config.yaml
model: "sound classifier"
dataset: "babble in 24 made-up languages, each with its own sounds, syllables and stress or tones, from a formant synthesiser"
train_examples: 39062
noise_aug: 0.01
n_mels: 64
hop_length: 160
input: "log_mel"
spec_augment: false
win_length: 400
targets: ["language", "voice"]
num_classes: [24, 4]
arch: "ecapa_tdnn"
norm: "batchnorm"
hidden_act: "leaky_relu"
depths: [8]
kernel_size: 5
stem: "single"
widths: [384]
label_smoothing: 0.1
loss: "cross_entropy"
init: "trunc_normal_002"
optimizer: "muon"
muon_scale: "match_rms_adamw"
learning_rate: 0.0063
momentum: 0.95
nesterov: true
orthogonalizer: "polar_express"
adamw_lr_other_params: 0.00089
adaptive_grad_clip: 0.02
cautious_weight_decay: true
max_steps: 4200
batch_size: 64
epochs: 6.9
lr_schedule: "cosine_restarts"
final_lr_fraction: 0.05
warmup_steps: 420
weight_decay: 0.1
adamw_weight_decay_other_params: 0.01
Rows from block 3, named by matrix and row number. Each number is 50 + 15 x the weight over its row's rms, rounded and kept within 0 to 99. All counts start at 0. After the name is the row's rms in percent of the matrix's.
# fc1: squeeze-excite reduce (model.blocks.3.se.fc1.weight, 48x384), inputs 192-383
fc1.22 092:65 35 49 23 28 35 55 43 40 52 36 50 46 58 81 35 65 56 64 55 41 43 41 41 47 48 49 77 31 39 53 50 52 59 62 53 14 33 45 47 60 43 30 66 69 56 44 15 55 59 18 58 31 38 60 46 12 46 71 32 37 57 39 56 36 39 21 45 36 37 50 52 34 66 51 49 49 43 63 23 62 63 55 43 20 82 64 41 74 57 67 27 50 39 36 57 46 88 83 47 31 30 18 16 52 33 30 59 72 55 56 47 37 30 42 32 51 38 38 70 31 17 59 48 24 46 45 43 40 36 66 65 67 63 72 27 49 49 57 38 57 32 66 40 35 47 57 41 39 62 64 61 53 47 64 51 58 45 65 50 67 49 66 69 59 76 87 56 57 71 55 81 73 45 53 40 36 43 39 38 58 68 52 49 58 57 42 40 47 58 52 57
fc1.23 105:64 39 62 49 51 37 41 65 80 74 41 37 54 35 50 34 46 50 74 25 57 49 80 31 59 84 61 85 54 40 35 56 49 72 68 44 71 99 45 27 73 41 47 76 41 39 50 38 49 45 16 16 43 49 24 83 44 52 37 46 59 76 73 60 57 65 39 41 51 53 45 55 82 55 44 59 59 32 54 44 50 45 49 61 37 30 42 33 54 62 37 43 44 72 21 55 63 41 55 52 49 29 48 43 54 47 45 56 49 45 56 36 32 63 35 20 37 34 87 53 58 27 41 38 52 39 66 61 39 58 42 42 48 46 23 31 69 54 73 67 29 28 64 56 47 30 33 82 50 38 32 35 34 41 67 38 62 40 80 34 37 42 50 28 54 53 43 38 52 50 43 52 32 52 54 50 66 62 61 19 69 45 66 38 51 53 40 34 67 41 49 46
fc1.24 106:65 60 65 20 53 53 38 63 48 52 39 56 37 52 67 67 42 35 84 52 23 53 42 56 36 50 43 72 36 77 59 23 23 59 46 59 42 65 38 25 45 66 45 67 39 45 29 56 61 36 52 42 37 61 18 74 49 74 45 51 47 78 15 38 52 43 46 33 26 46 61 54 27 51 41 29 20 45 83 57 36 59 52 23 55 37 50 40 69 28 55 54 41 42 38 34 37 28 65 32 38 46 54 53 21 51 09 64 44 60 37 43 52 51 70 48 40 45 60 55 56 25 45 39 66 44 61 76 66 42 73 34 50 43 59 57 41 52 85 76 39 30 41 35 50 82 66 45 53 63 35 38 21 42 47 81 47 48 78 27 43 58 40 38 35 76 53 44 39 29 44 49 49 62 47 67 56 56 95 43 38 69 78 69 42 26 56 40 57 30 69 65
fc1.25 091:43 50 42 82 34 45 59 35 58 64 42 48 37 31 40 30 23 45 56 64 50 65 34 58 65 81 70 42 53 40 50 61 68 49 44 51 32 32 38 54 72 11 49 38 49 67 53 24 46 35 50 60 47 41 43 14 32 40 30 50 52 51 83 79 51 50 31 32 61 71 64 48 50 44 51 74 61 45 33 42 66 57 24 63 23 51 48 33 50 41 56 14 50 48 63 78 58 56 51 71 50 67 52 64 63 25 74 75 62 32 70 42 36 59 38 47 57 38 37 69 42 46 59 80 23 60 33 56 51 49 39 44 39 45 56 61 25 41 66 50 18 32 55 69 62 33 52 42 64 54 41 58 59 66 39 34 38 64 58 54 68 63 57 53 47 50 66 60 44 73 67 55 44 36 55 45 38 57 54 61 63 61 48 52 69 53 34 38 60 41 36 56
fc1.26 103:43 59 50 42 81 48 25 57 39 37 59 49 53 62 67 81 71 54 37 73 57 53 44 52 40 37 45 09 95 46 63 42 28 69 49 55 71 57 29 41 39 54 59 64 34 39 54 83 94 61 44 20 58 76 24 36 19 57 46 26 48 49 55 48 55 50 64 44 64 43 60 60 48 42 42 50 26 25 15 74 55 52 52 42 49 43 57 86 51 31 51 45 38 44 42 57 44 34 38 66 08 78 40 29 44 26 34 77 32 57 52 50 48 39 41 43 50 51 62 39 38 59 55 37 68 49 67 57 65 45 45 37 66 45 23 77 45 47 40 36 39 48 74 36 71 36 33 68 39 47 40 37 45 19 32 48 54 42 37 37 28 45 50 46 59 43 38 41 32 36 59 36 47 49 40 68 96 92 53 44 41 22 74 57 53 34 50 52 44 41 59 35
fc1.27 101:58 34 34 66 39 49 41 44 71 53 63 64 57 30 35 49 45 52 53 45 72 38 57 48 44 33 46 64 64 64 50 50 69 65 38 66 36 78 84 74 84 40 37 62 40 32 57 29 11 55 66 59 61 52 84 49 67 64 65 67 64 22 71 35 43 71 65 52 49 45 50 34 71 29 47 23 40 24 27 54 47 47 22 26 35 62 37 37 28 58 57 57 44 42 31 43 65 49 36 53 38 65 45 56 48 42 44 59 61 66 42 48 30 43 27 36 65 43 52 71 57 75 42 47 55 26 76 70 37 60 61 33 45 32 67 48 44 42 51 40 33 42 53 79 31 45 49 61 40 65 67 41 54 49 48 34 68 63 62 57 70 45 57 13 35 43 35 39 40 68 55 63 37 56 40 76 22 34 42 57 25 42 64 41 72 67 47 40 59 47 42 66
fc1.28 105:40 57 51 48 66 44 50 60 33 55 45 43 78 41 52 61 82 29 32 47 54 62 30 30 24 46 38 57 53 47 60 39 73 50 50 29 76 49 51 58 54 60 70 43 40 12 77 53 64 52 54 44 54 46 40 23 53 66 61 58 27 64 84 44 58 37 74 57 14 51 39 27 59 72 34 57 35 55 22 67 65 42 45 31 46 44 59 69 62 21 53 37 51 43 20 49 32 35 59 79 46 43 30 42 22 25 22 68 51 48 47 39 21 51 67 38 52 32 64 63 43 49 34 64 47 42 19 30 52 40 35 37 57 57 10 57 37 63 47 60 29 37 72 38 47 47 58 41 81 51 76 43 76 58 34 62 60 59 40 40 39 57 53 24 67 64 69 59 44 48 48 36 37 47 51 51 62 49 48 51 32 34 12 74 62 61 63 70 37 50 45 35
fc1.29 099:62 25 42 25 26 33 54 55 53 32 43 65 65 35 39 50 60 44 66 55 29 46 52 56 51 41 43 73 35 50 58 16 44 50 63 62 19 32 62 56 51 79 71 44 54 40 23 53 45 57 50 23 48 61 55 71 61 65 40 41 57 23 19 27 55 70 57 43 26 31 65 55 41 62 53 10 48 37 43 48 40 33 43 54 50 46 52 33 45 39 73 80 55 23 43 68 38 53 56 32 45 72 39 41 28 31 64 47 39 57 62 42 83 35 67 58 47 68 46 54 56 52 54 44 65 55 58 49 52 50 47 50 46 57 51 69 85 36 54 23 93 17 38 54 49 55 77 42 73 71 44 41 56 51 38 34 55 43 20 56 44 43 48 67 55 69 31 54 49 51 35 33 74 75 55 65 49 40 64 56 45 64 44 43 48 64 44 54 35 55 46 47
fc1.30 099:53 39 43 68 74 38 55 40 44 53 45 78 49 37 50 37 67 50 51 83 63 44 10 54 32 58 59 60 59 66 74 32 29 45 37 65 57 70 49 47 57 54 57 49 36 50 44 27 41 59 51 72 52 28 38 29 39 73 42 58 35 51 53 32 39 42 32 34 52 28 36 11 66 11 50 52 41 93 37 37 64 36 36 55 36 39 13 42 45 28 61 41 50 61 55 29 27 40 68 76 37 43 39 35 54 23 52 67 15 50 57 64 50 92 55 43 56 30 48 38 62 48 44 72 54 42 20 51 34 67 46 17 40 46 37 29 52 30 17 52 72 61 61 25 50 67 74 70 51 53 53 55 53 36 31 36 76 48 58 35 58 35 48 53 40 66 30 25 39 51 75 45 45 35 52 75 40 32 56 59 36 29 46 20 54 51 63 60 41 69 44 52
fc1.31 101:63 71 51 42 38 39 30 55 54 71 57 66 83 61 65 54 41 61 62 39 56 28 41 30 35 48 49 69 41 38 45 58 66 43 37 61 41 37 46 54 36 50 59 27 67 97 51 52 39 49 41 45 47 44 69 38 50 69 29 43 44 51 84 44 57 35 47 31 71 50 46 47 45 51 50 56 21 45 54 47 19 23 40 23 38 61 32 36 36 84 62 27 42 48 41 60 19 43 40 37 46 32 46 54 53 44 56 61 23 37 49 30 40 46 41 37 53 54 53 36 39 42 42 41 47 19 31 43 50 44 56 55 64 46 48 38 45 30 44 48 68 36 53 42 29 49 36 55 42 29 67 26 40 28 33 24 40 58 50 61 55 34 48 65 38 57 75 58 59 63 43 73 55 56 44 55 61 41 45 53 37 63 24 26 35 32 32 42 54 60 40 47
fc1.32 097:54 58 36 60 56 41 48 39 45 45 59 67 67 40 43 65 65 38 33 34 60 33 37 70 55 57 48 24 51 58 69 26 60 78 26 37 60 30 49 47 72 47 59 42 72 64 74 43 58 50 61 40 73 07 53 42 55 65 53 64 57 62 70 42 59 53 38 39 68 38 37 47 45 51 53 51 27 58 49 48 39 56 72 24 53 62 44 73 57 44 51 39 36 05 52 62 31 53 50 42 36 49 49 27 42 50 63 68 38 22 70 39 58 60 32 27 63 44 24 77 51 47 68 77 56 62 50 43 55 56 69 43 41 43 43 41 54 39 17 55 26 47 29 10 61 74 46 59 61 77 57 64 43 25 11 57 44 70 37 45 63 70 60 68 33 50 81 78 56 76 33 33 53 39 43 51 36 54 36 53 38 34 41 53 72 59 71 57 36 43 78 68
fc1.33 108:61 53 32 48 61 67 48 66 58 47 36 27 55 36 48 66 43 56 37 34 52 40 79 22 45 35 54 47 56 32 42 30 76 42 42 99 73 45 51 36 45 50 42 40 38 51 35 77 44 67 48 52 79 29 30 58 75 40 24 29 55 46 52 48 40 61 66 61 48 49 74 47 46 58 63 39 59 37 51 53 35 38 50 42 44 64 47 33 53 33 48 75 68 61 41 63 59 59 49 29 61 57 68 72 58 69 71 72 34 75 19 51 69 39 61 78 49 58 33 32 18 76 51 60 57 61 54 46 29 32 34 32 37 21 04 75 63 49 48 57 64 61 46 64 59 44 59 44 46 49 65 41 91 60 50 34 43 44 53 55 30 61 42 49 80 36 56 55 60 44 45 26 57 45 43 34 61 53 64 34 62 14 35 18 27 61 28 82 55 64 42 54
fc1.34 097:29 23 52 58 17 42 62 50 71 73 54 66 52 40 27 32 50 47 70 05 48 53 54 66 72 54 59 38 41 61 59 71 62 65 46 50 39 46 66 37 64 62 58 60 77 54 40 17 49 47 63 52 13 27 33 67 50 79 63 51 91 32 49 55 71 63 57 45 78 42 22 46 56 51 65 66 52 55 38 24 34 69 77 55 48 55 50 66 21 38 43 44 26 77 69 44 49 46 35 52 36 32 44 39 57 54 65 56 25 27 68 50 59 57 13 42 34 35 55 69 45 39 50 78 30 62 56 56 39 58 61 56 42 49 39 27 48 51 60 54 29 66 37 67 56 58 42 48 25 57 33 44 42 42 50 53 40 75 56 50 76 65 43 63 25 48 45 43 42 68 24 44 37 38 35 45 16 46 54 54 48 45 63 57 73 54 64 26 72 33 51 79
fc1.35 103:49 67 54 41 69 47 36 60 46 18 38 48 59 79 57 46 55 47 30 82 69 16 48 77 39 48 47 47 45 66 45 37 47 64 39 32 72 55 70 59 76 61 49 41 63 33 38 48 54 53 63 42 54 31 43 46 48 66 46 50 39 46 51 48 38 59 52 44 38 40 50 54 46 58 23 51 30 50 50 41 53 74 41 63 47 37 84 53 50 64 84 31 32 59 33 47 48 34 50 49 60 21 28 47 27 42 47 60 36 44 39 77 73 57 69 64 37 50 43 45 27 28 56 58 00 46 49 16 56 69 64 50 90 55 27 32 57 52 54 20 64 63 48 68 50 46 38 65 73 59 36 50 32 48 49 50 63 50 39 47 59 44 53 51 62 37 55 62 48 68 46 52 64 50 78 68 54 59 17 57 44 30 29 73 63 46 67 40 53 59 64 77
fc1.36 102:58 48 51 65 51 54 82 53 52 62 37 48 40 48 54 38 38 79 66 61 37 87 40 64 53 97 68 73 52 56 49 34 11 71 61 65 68 56 27 46 52 31 45 52 59 63 23 34 43 25 60 63 52 40 15 50 31 54 68 27 30 63 38 75 44 33 48 53 87 40 38 63 48 51 54 89 39 69 30 31 68 66 32 53 13 69 23 43 60 38 36 28 51 66 90 41 39 36 32 35 42 41 40 41 78 37 64 22 48 31 61 42 70 56 36 33 43 49 44 58 40 49 94 56 41 43 18 67 40 23 69 64 41 47 55 55 62 44 66 55 37 46 54 71 58 49 61 53 36 72 49 50 70 37 51 39 52 36 72 59 60 53 44 69 47 34 17 54 21 46 39 25 36 63 41 52 55 31 36 68 40 60 59 36 55 36 51 39 72 64 55 45
fc1.37 095:31 48 56 77 64 29 71 57 57 37 59 62 67 43 50 54 37 12 26 15 34 40 58 44 81 49 45 64 16 47 48 51 57 53 37 68 59 34 28 56 52 57 59 60 50 55 39 42 59 35 55 32 37 63 44 64 75 57 54 69 65 40 61 50 54 39 71 49 36 47 62 68 32 70 41 59 81 54 59 36 63 37 60 50 40 49 65 45 41 32 48 28 36 36 57 64 54 50 37 48 43 49 70 46 53 30 73 45 73 40 62 29 72 49 62 41 55 32 45 61 64 42 30 55 40 61 49 33 52 48 52 60 27 70 39 53 87 47 67 47 55 15 33 53 69 55 21 23 49 53 34 46 53 38 55 44 37 61 44 72 69 40 43 68 65 46 71 55 60 62 35 37 63 76 55 58 29 54 32 53 54 57 54 42 82 51 58 25 42 37 61 42